Rows from block 10 of a small image classifier, named by matrix and row number. Rows with one number belong to one neuron. Each number is 128 + 24 x the weight over its row's rms, rounded and kept within 0 to 255. All counts start at 0. Numbers have three digits each.
After each neuron's rows are labels from the 100 images, of 14976, where the neuron reaches its largest size: "responds to" is what is common among them; "place" is the part of the image that holds the peak. Only what is clearly more common there than usual is listed. The data: patchworks of several textures. In brackets: how many of the 100.
# gate: MLP gate (model.blocks.10.mlp.gate.weight, 384x192), inputs 0-95
# fc1: MLP up (model.blocks.10.mlp.fc1.weight, 384x192), inputs 0-95
# fc2: MLP down (model.blocks.10.mlp.fc2.weight, 192x384, transposed), outputs 0-95

gate.69:148125104171167176143104117137109120157085121116124118151140111093139097100137170115077129113107116147153119113120110116132115109103122155123144115136115089116114172119154126140107147147086137148114150162133114115058155073140144147122146165146120142114127117106118126146150101105100152167
fc1.69:120140168112136105141123137131113147122107116111126136115131170146093138143104137115137124141144158093126145138104154142083143153182156094154055135171142136166116088143088140107127125124138175129106108125118154133161103118160111121140144121120147139167153130137123115111134154159105135115
fc2.69:116075124151147134125112100138128147148143127146120139131101124107116110103151139133120149080149142107130127161137139127126084173132109089156154131075126102123131170143091202159103127167121134090139133090151137079125120091137095132135096132085089118139125097125124100161127135100141135154
responds to: veined (34)
place: top left (35)

gate.272:117123106138112131125114105134104158181069106126136080145161162087128090126114142090112128124101124135165114113126123134137100124129146162099131107136063114103119105123169095109133161139095154141143121137117102114106158110178141152092173136133135157112129137143144125172141088117148134151
fc1.272:074126118126081118138156150130076131125130163146086194141165130111112112153102132134136133124141155127157144129086147116114140129151104087130114146160121126099142123085130136069156119119105164120139164164117105114098099123099133138136142148128109088121118164154162135136145079139156136132
fc2.272:153137118138119132153185110165105149165118112128126098154114147097083137120135154143121131138132106135169184165164173086132171134116103175101136153126144091129102066103125089107118143112092109163094119147156127119117101104107137140111158162144135146097085133122089102135119095114120137137
responds to: bubbly (50); centre pattern: bubbly (39)
place: top left (33)

gate.256:117128110109120105109132165161138120115139102125099132128119147156134117149112150128155099126122136107147148131118146146096109104129198086192071095143105131154105121179101121159155134129157143170107063114133131137114125106149118123110152097093150137158106151110152114123145192165133139112
fc1.256:096144153120125150128124155167115117130127142156161109143124135130127134115151145141096116146142136124109158180089154148160144145144113122099135138123126116103134094136149056088163105109132148152114148140150141132107093132097145127178109152123125104136152136167129104122106118142148126148
fc2.256:114162135133164118128079180107130138073124173111140153147133119134166107114099139132154108136131124118108125143111102117127155118121149117127109107145151173153126184140152070165126101158146125159151168112116158146125133119105128064100101149150137114158145130152147135093118138136145094135
responds to: veined (28)
place: centre (44)

gate.348:115138106132148127133140129141090138182084093121137100124136122109129120121113141105079088109099109150141121118115131126094135159134115143123152143144110131150136123110135129094121154095073136131141128124143090125149204090165149165110139156141140137128105112109144133151119111094087136178
fc1.348:049122103154082072122122131132109122110148140162131161138133160103145108142110133118130098123131119113136118143131191116124137152135129131130154121109118137138138127111129125094124142144074134146151152101136117133156165122138136113107148122145137119164134165184157093134098107144130110135
fc2.348:138166125117124116117146158122095170112123129100127148122116083144088136177098139088135116148121094155152151111148139145108144152132140142157134167146111168138113073128132160112148121098104130156109146142126108141170089095118146129086166141135181140130106102133143097113137068156142138145
responds to: bubbly (34); speckled (31)
place: top left (42)

gate.347:121123116167153143123132120134109157147073129113105119149166118115159069115091180082101144125130135123165134100107122124117116112070135131140124107161081102150092162114134150123121140142092142133132125132122113107088185061160109153129180138133138134110104141134153119147157089112120160132
fc1.347:152139162096171156147118119115123118129147128128107108067135131148072122141145138123159133131112173144154132096127118138117139134128117126128066130111131118079139089134134096138118085094158119158115160155091170146117076138138142138131118130136123141120135086124133108110161123119138142121
fc2.347:120122135171129133114096167081133109167134147141138107148145136118161120106153115123154152107117156113106085097114094121117120116093159111137103084108091119110137154137143126118108140175111131149158162132103133129093124148107122099113083138146102142149134126136112158117152139117129134137
responds to: bubbly (56); centre pattern: bubbly (42)
place: top left (41)

gate.294:180118127154143152152112111170151163140105116100149143164146153121148102100115182076073129141117113115161154104104130118102112087106096117169115136180089128139111154150136132122118141129130118109119128150130120110095126078128115168126154154134120133142117117108107130128158084090153183124
fc1.294:054130142144130135153136138142107127104101095160112107095206115138132123150150135118163156130124168130156107128095139130164146106061118129101096115102147139109116113110121107085121081125137139124162115129082147116125142124153122152127161117133132114089153151157148115154166117118095124151
fc2.294:124151136127154134093170152139115130142173154136111119103118105138103130091145165128135126121136134145158149124162127067138099142107143129095130141094077122112132128107159095118145092098136114124091099162114156127108125110165134178128144161146137107126097111127119107150149048115147174183
responds to: woven (54); centre pattern: woven (37)
place: top left (41)

gate.282:177114124162148129141117096164149166114155124101158128147091170110135117115106191089094128121129090119129126137119151121081137088186120119153134136160130131146099140147120142118099156157125106097123125120127091116112101070131118138133131143132123136153094124099109159133134078129173165114
fc1.282:161107109151101117149114083127130123119142118112163144138093125092152175141085108138102121120130089139114114134119134113091164119153130129148128121136157153152140090125114174131084143170118099095158110101125110120187085142117130115134088132133109134173119117121123145122099112134148123096
fc2.282:120081097146113137132096112114140098117144139130130117116126109116152146146121093155134177131105123136065085126089098152157125132148112146162126091106108157149159143164117189164094137129173157120172155078109103098162121150130120128128107106162108144128161113113145132143129149100141100113
responds to: woven (77); centre pattern: woven (56)
place: top left (36)

gate.312:134135112136124173117140116123155112109122085117163136167135097123149138110115113129077128184123086144113139150121063107133131087108075145105136160121114122183141144112169107176116111126135072136147106147112121134092102139090117116117127158143109132115117158092110124102134131097137128169
fc1.312:106154135113135111097142164113080125147123157113077125138137133139120134146142119114160129124092167141138102091122103133099104102083194134145094118136088113116107130114169116115125150132095187142119152135127163145101143114147129106072141118131163133122086167140125154131133101162106113132
fc2.312:154146131161121119110121129142138112100145133097174169090133138180164135124114117138117125153146129115136099093126088148136147074129174118110106118138076113130110116126143130132109104177173129153105094151105126160114131162154123151162147105060146105123111151136118153095129139153139132138
responds to: veined (28)
place: top left (41)

gate.114:112119142137132130158116115120128150183110165124122114094151150119136069081114157108135120112125156123151169098130127125131125135093096128126169108134105102104117126123131166113143131111091117164123120129148147110112166089126108181144152150140113127106125137144148143149167091081115160121
fc1.114:069127145152106117150133139140133130113147135154123164149134132119150101115127134130134045134137131124138154131103129120098106059061099118142164130115112109112144163128146114136129131124108109154129115127142171134075152131074129133110123125136108098122137153168138114163135119131152131134
fc2.114:160148134130089144114188122134140140113138105113139136122130138092080146138117141118121122167140092136135181159144160128112118087110140133163121143134158091106085098119122065115162137130123118160102113145141115157105090142113142131120164132173150136113113148143108090066132074161122154103
responds to: bubbly (39); brick (32); centre pattern: bubbly (30)
place: top left (33)

gate.326:092110164118132146202134118113107150187083170156141145106160116143124107114116130122098167111151155122135159141118112132134161147105074109135119162143131115126133126104101170109104097106102108133141176147142149128121129126120116158149123123116096092104166146123122118111139123097089117129
fc1.326:152136107108100117122155146097135125134147114091116113132102128135155140112076101149090135125095099158098123130130129151144103125162117166133172148136142129169169168130146098149139159097111160125156162077147121145163163135117166153097128127092150152139116157119161155128081150113156100139
fc2.326:100135155130151130127121145121131164146119102121158117123137099185091109107136148112137148115155143123140151106130125154117164155109109130130096122132090133135148094159129083126152091131169120114094106149136124136107080112112162177137117135062136113145136099115116108126149093130121167132
responds to: cloudy (76)
place: bottom right (32)

gate.91:126120172131182122155131133135150125140122101139109124119139143153162068090113153123158140117134174088139163100141105125131106104097164110178077095126087118130093143140112145157140129137170129171109079119155155133092161096165099150096146128138136134136143136152131125114149130128083142110
fc1.91:129172139136137115144129198157158114145156151098133167083094066195120140113113114129138119131155130126133132144159113114128084139150170104172115121129118131108122128142100143153128108134118093141114109138160135128150125126138121092177072139109157119170099095127103116127103163128102155109
fc2.91:156163138116181140138117161108107171133116179100151129112122121152126145137141119141127140170141133142138151116148111103114133176135109131113118157132122152148124059110115104135123107081108119129127241150138116109144115122112123113130141172203144119138111117100107128123113071117105127100
responds to: veined (32); plain (28)
place: centre (67)

gate.177:144113109131065148137119104161115132086145080106122139161131134071115128139122131141066079137090110149116130141105159139136127120140104158120189137130172123128123182116161077092138164139095151109126147123136108122107161130097167137109125142158125150128126127121115144155130087136128128176
fc1.177:105107101119093149115124120109116136140140133101107134109130128103129146097111104144111110128104111156107094137145106121137092152153068176122159135131163115119166176110160144119126136092094126077161138122128129107132136134093154187117096146147085128125123141123152150196111120082131096151
fc2.177:131153136111165111143122133118117143102121133132157109149112123098121138135120119124180170149124106130115150137176109104133153125123155144138103133142124172134132072129091131140140136094144129152149139116133158149155096126118104123082127177241147151163133095148134107092097105136131099084
responds to: veined (50); centre pattern: veined (34)
place: top left (38)

gate.157:123160128119125113131107146117166143082123087131154108138113166167135126133097144137113110120128078113110149169114167177125111119144149122178150140116144139157108151152082117152131125131143160152131118066154135168149143119149143131127128059121161170159163164181142107155105132131146106113
fc1.157:115121111134111125146107184126148106130163148141083121150127118125122097117112121130183085079130128109130109145125136114160045104111170116138158068123094117068127208160169097142162135136138140119150133098120124114095153123158128145118130117128121133116152112174150087201147140113151149141
fc2.157:096114094110147139120126132127146092130142131149105088124113135144146103128154136149140087101101129124123100186123154145132128127111140163118165107099132095120146198122148138165132140116114099137144143092139140149097175093154123164141146074076126155096128124149164109144133163108121106141
responds to: woven (36); centre pattern: woven (27)
place: centre (46)

gate.215:127135134126188132125096142095123141154091098167139116115173113136114088151127150077176126109125152117151138080120119154139120146116152108146117120131091149105124080157108129100155135113127181125131094115125112131136189121156130160093150116124142156144142082147138103166145150128127136126
fc1.215:185132148099167133116106152124147140156127141106106153131093098167132105139099140110116174122142147111134168126155122153093134109126130110192103127145155121172120192175091154175129148123123130121106139111160138142102141074107115121118127107127149139113121085095116132102133167132107147084
fc2.215:144088162125214174136116102114142127166142117157111124133110109111117116109175145096151195102147174118138127081163107120137091129103129104153095147144085114131142165138135130119110149114161128097123114143098150114109101100117126134115102146135105124129122074108113132130170123113112187097
responds to: veined (44); spotted (30); centre pattern: veined (29)
place: centre (42)

gate.353:157148127152114170112120124135153164146087126100164121158147158113155066086106186088088140154126102130122148120119099115148134118108108150111176116140085086133088126128168124137131147147119123165088143152143122119079158098128121127127180160137134137127134119135109106113138093103152155171
fc1.353:121138140113145133134080189103103150138123151098083126121151129164088094130091146117140149149131165104145125089137101142122080143120146103149109136174130138181099183156113140152140111142124151090104152151112148139126137103145093131119128124133150129153147130121123165164164131147096149115
fc2.353:117098124178141114134110093102157124115201158108180146092091147123137130083116129155137119105155128111099108139138154120140165117135114124146131130077142105110133104146092148152135102166151132149136139093146148120133111113134138130138127120123116114145145142194127113102121113090137133125
responds to: veined (45); centre pattern: veined (27)
place: top left (38)

gate.164:118141140132176172125102132134146156160102116152164109156153115121139066123137165096123126142145114102154169130129119144181134116080153119134138126128081123111097118156127107151150121132113112162106140141139140140089163097178128139128195114116139146119151086151130070127140120130131143132
fc1.164:077130143108130092144114138125120134145111134164141120123136146123118114118145110128214115100166165104136147132133130125165144135126137101080127094071112134042136070155126113111176100109136149128134095121131160114137148159136117151128141116140118104126173123175155079157139162113138111137
fc2.164:123154106132114095143101186114115134074120149123143131122130143102138130181090124114151102103133131110136117125083147124116108107153118124127076096142121162121151108142144079114162110129122134129164113103114097125125128124104125192165132102199133138138122160140186139136136120116165140089
responds to: woven (43); centre pattern: woven (29)
place: centre (34)

gate.59:171106114126100144123090089114130205135107117126131129181113157111089099146119152102107125131116097136131149142147137143116164179171101129152166153156165114144121126157107147132154154148111137119116138128150102120119123101099154133122138132134114156124125079110121122112133121143139138121
fc1.59:157132122148092117157159115155119145132133135126173132128096124107128150120145118153070127132160086139113130178143150110126162132136071131102180148103157111102139112075107132111115119125105102123135151141172098113138122157100123134170107151156104122088111109123083123102097129094110115120
fc2.59:114157121136144086130119164166134134108138150090123117112127076160151131174129116174165110160131147122127105111103123095148155158127123135089120124106147128131128089123139133177115116115161145139134124105128136119135137126148095119153171105211148116103135133136144132179110135127116083104
responds to: woven (37); centre pattern: woven (25)
place: top left (38)